config.toml
model = "contrastive audio-text model"
hop_length = 160
encoder_fused_qkv = false
encoder_patch_size = [16, 4]
muon_scale = "original"
momentum = 0.95
orthogonalizer = "polar_express"
epochs = 30.5
Rows from block 5 of the text encoder, named by matrix and row number. Rows with one number belong to one neuron. Each number is 500 + 50 x the weight over its row's rms, rounded and kept within 0 to 999. All counts start at 0. Numbers have three digits each. After the name is the row's rms in percent of the matrix's.
# fc1: MLP up (text_encoder.blocks.5.mlp.fc1.weight, 1152x192), inputs 0-191
# fc2: MLP down (text_encoder.blocks.5.mlp.fc2.weight, 192x1152, transposed), outputs 0-191
fc1.452 023:513458548515539552469454507478485454500550543476529430543546531498428517513540477502565545427457452478487636456429494456447458475458444512519552525466534550477507480465496427618534528476473565583596550514392489563526496471609462422534472487491515524495428507485397399386446493474477464588515498371491542495475551574571453532600469487573487544543542623467456613536432541484507520527447540497481570468531538446476470406454470565456508530609447509468417510529492469412451552505420460447424497496481481523400595482506476555507559469525455445491451551475493493471507499527577461463
fc2.452 027:511544474506469361530553539527559481517480456520510596485502432533571519572512517518453452570461500592523365585542520519563523547553502512432488420607444445538470522527498572357409409480534401408537422482551570475544493485404550497489496526455493444513545500512563522553535485569536455405569527533485449458463498466541524458396449487471562506510444420582488457521555468549535539504523437548517434477489438497538485574530522477567478506388526521526602452536516540564563501458542541542580514463523521464522428552483570529482402557509470531563562430461432505533491496506451523492
fc1.453 143:546487536543502483493501432499552437592549540513551478510495415392476491575527525514500538460541548383521465541450465490559541492588431503562526467405499506479487512468403497555427483452496444514470459574510468505498513573485438480410433569562566532550463626488549505401495482495394517474545388453485480458607559489534468562461497435565497381533519567463444522542454426484477467502432510464526453503488531491501548445495519536494424560493513469598512556412457526495549534584477517597461481538464512513571502501526573486512535475509654547439512601484549457477585466543399527468
fc2.453 154:454579440506599523438564545551439511484470534524477471470397550436581515447491447475444509434577431429438521506378463510530461544450449518534565503561550497493554548523504508476593507541513468579435575469511430552532504431591519558533511593476474529439494517439465512483456471470462425469596465526507471497558582469502513495533567451424565603474464458602538570510430480494598573468456506546588451479504529524411516542463495513454471535544436520491506506498387518475537431517517473518554494331554535525434585432519478501565497442431562526522424542526454501526441468479572521482
fc1.454 110:546456436582539423539399432465427519545551533535501457565495551426560496430486467456489573514547386643493454492446518575534562537466416418526474501499542420445568518601469454536506518446548477492501540554545579456541577610573525489473471421447586518418455525413468485506511492604421525548497444509547481426578432427501536573570525448540502494417529418473496488527572533480485461562506424434487444466489489574473508497440452427500450427492552481495516544594485447484512499550537495411497447478481517474534582547468506497415514476484501526483513507436611518481563495489497443536
fc2.454 110:526443597441521513494498560461567503605461431526557458512566472538456427514529611512449549553552530481492455563428448473507482527537509486488610506486576487526545530478521513454484537574444546453531390424503539474397496512470555457529544481476429524454497465536524635508436506493516534507512559487494442466479532512515552499472523491462560390499608610477440507550468464497463490571448476514499562613472482494553530585482529436525496479512541495488478406502508620525542540410481555510549465474562548515445471522475502595514367528431530564592478427527412491436449540485546390593
fc1.455 022:529500460428510521529527505530559493520478479487511564543548511596483543522437434509508539523485589473504454461632510456538478534511477501422482497529554445537484525540557525498511496397492502410420460452543554439505513584485551521406454562537424498509503520508517539528490499535539549458443690645572472494541390380449528470536473484526496498514545458478624555482490480498429480498538470480499443499572463552521504572470503406443483483384483426523493493469507458514442442534475517562433514407455561521547408445445462392470452579464487555509499405553522544490492481607497574513
fc2.455 029:471434531521484504493462499482451513425542576475514397426477506453534408521572572469472468532584462549505495498425488541443549520457545469575514557464485487474500467490452487499467534687527541589487529610528463518457483441491421474570525472487567469459487533493450506465547590422407490608531347414451503547574580557532474572493480534494465453475504587494383412501543494512496547442522534506582535524438477505438548487558545464486528457603503505456532497515510507554574535457494480461596511564521509542510598550554533593511561473480531501555541557451509483538560564405490464522
fc1.456 033:517520490523421507509504524538502575513504389574396475460445503535560477538415486552539504535477537513511482445517490501442574526530495499458594509493506515517406605567505471437527532489475478503415550470443505421472505597487557492491528426591447472540524446553613575462467474553478522512545444493560369483533433446546539468515540452431419478489432449543549387426490472531459487468589474532509498489455537531422553524626492519486486440438594540525531458475585499704510441552442528467512470457409569548469517491533505444503534423452530531452555466529508554511463456457527484525
fc2.456 037:473524511495529511488541467425505492467433590483582531523558490475434482467600540450474488448530509418431503514567538563572431525427503477528475511427516482488592410465551602492452500450521535508446484504592459539514552413536409523532536492475582507502538500490468466579492567445521507470353556522450566530524492540400501543600516588595482496535515545469484584558517501460531495522472477421462428566559513458553480501422562433535618489597405447469457568492414489370549547454554496512503506537571504533525537378517487536510513540536416483504459516445555421504529568524472476477
fc1.457 134:559375495413564488591553506508462487525576550446561504551503553538515576536451539503446543487429501467423567465599520464473570509576490589518502592479449572524512525460498469564431519577412423453497496565515467501424537551506533461583551444566514565461474514584524452521496542480508514612464455549506523497577420586560433498526598553550468461424570476483509532477547420424487537543604456605492441506531601563509445565487477486498490511412447469424429462514488486495476535460468478425596516565436442506461444437466433524523543475496540477519504530497497450513568413483519450500
fc2.457 118:477608476640421467418558438580420524428484548537530532542493538582413502510504529573550552540540492491620486414488444556486570535501453475545372457440542441561511545432538406442518461557547409512438443508551573451510455485505559508493429546484541524429499448528491436526420530514521484530460468605504462487483584477450381516587470520546411558531498470416421565471444557521451435527557508492472453448567491515466441488485564505435560491484569457470457522499555517504435436498567515490542550571528515560485521514466475557512486474509584434525462465450516499472403508522487465552
fc1.458 067:505486442534475462527529480468554465527396512527514480476443523491555585581406667485484438460542563459465504479466515471578573545503502423484458429487459498527525404538501419472485430520570424588542582429470445451425533573486513417511462461547579526497568446537556552554481553527440542535424434482476448484551595520415561550500548522504517523470397416479612477461544487505445518482501545504545478513509476474486545538565545487530527523504465457534406466408561607526476511537439527556514481384433556562608518541492483506519494437495459591552452487454455453424490466483455459544
fc2.458 056:508547646472468558482451503552468490539562477498466545516555518556483496501528400454521582502443417514495501515490512549412513469468611552612427517501520523547471617481600615487513528443452641508479458520574452472551424489536576546562592559461472560535478531482502526503470398441452483536512633482474602437481500570497442480418449510490492487473544462515443515480518450520544495486493432486415503511404597413494491472443514498471445515455538514427549485575459434557470490467488518487488523589522483475498500407461499538537553572452517434503514499492503494505495612491526368523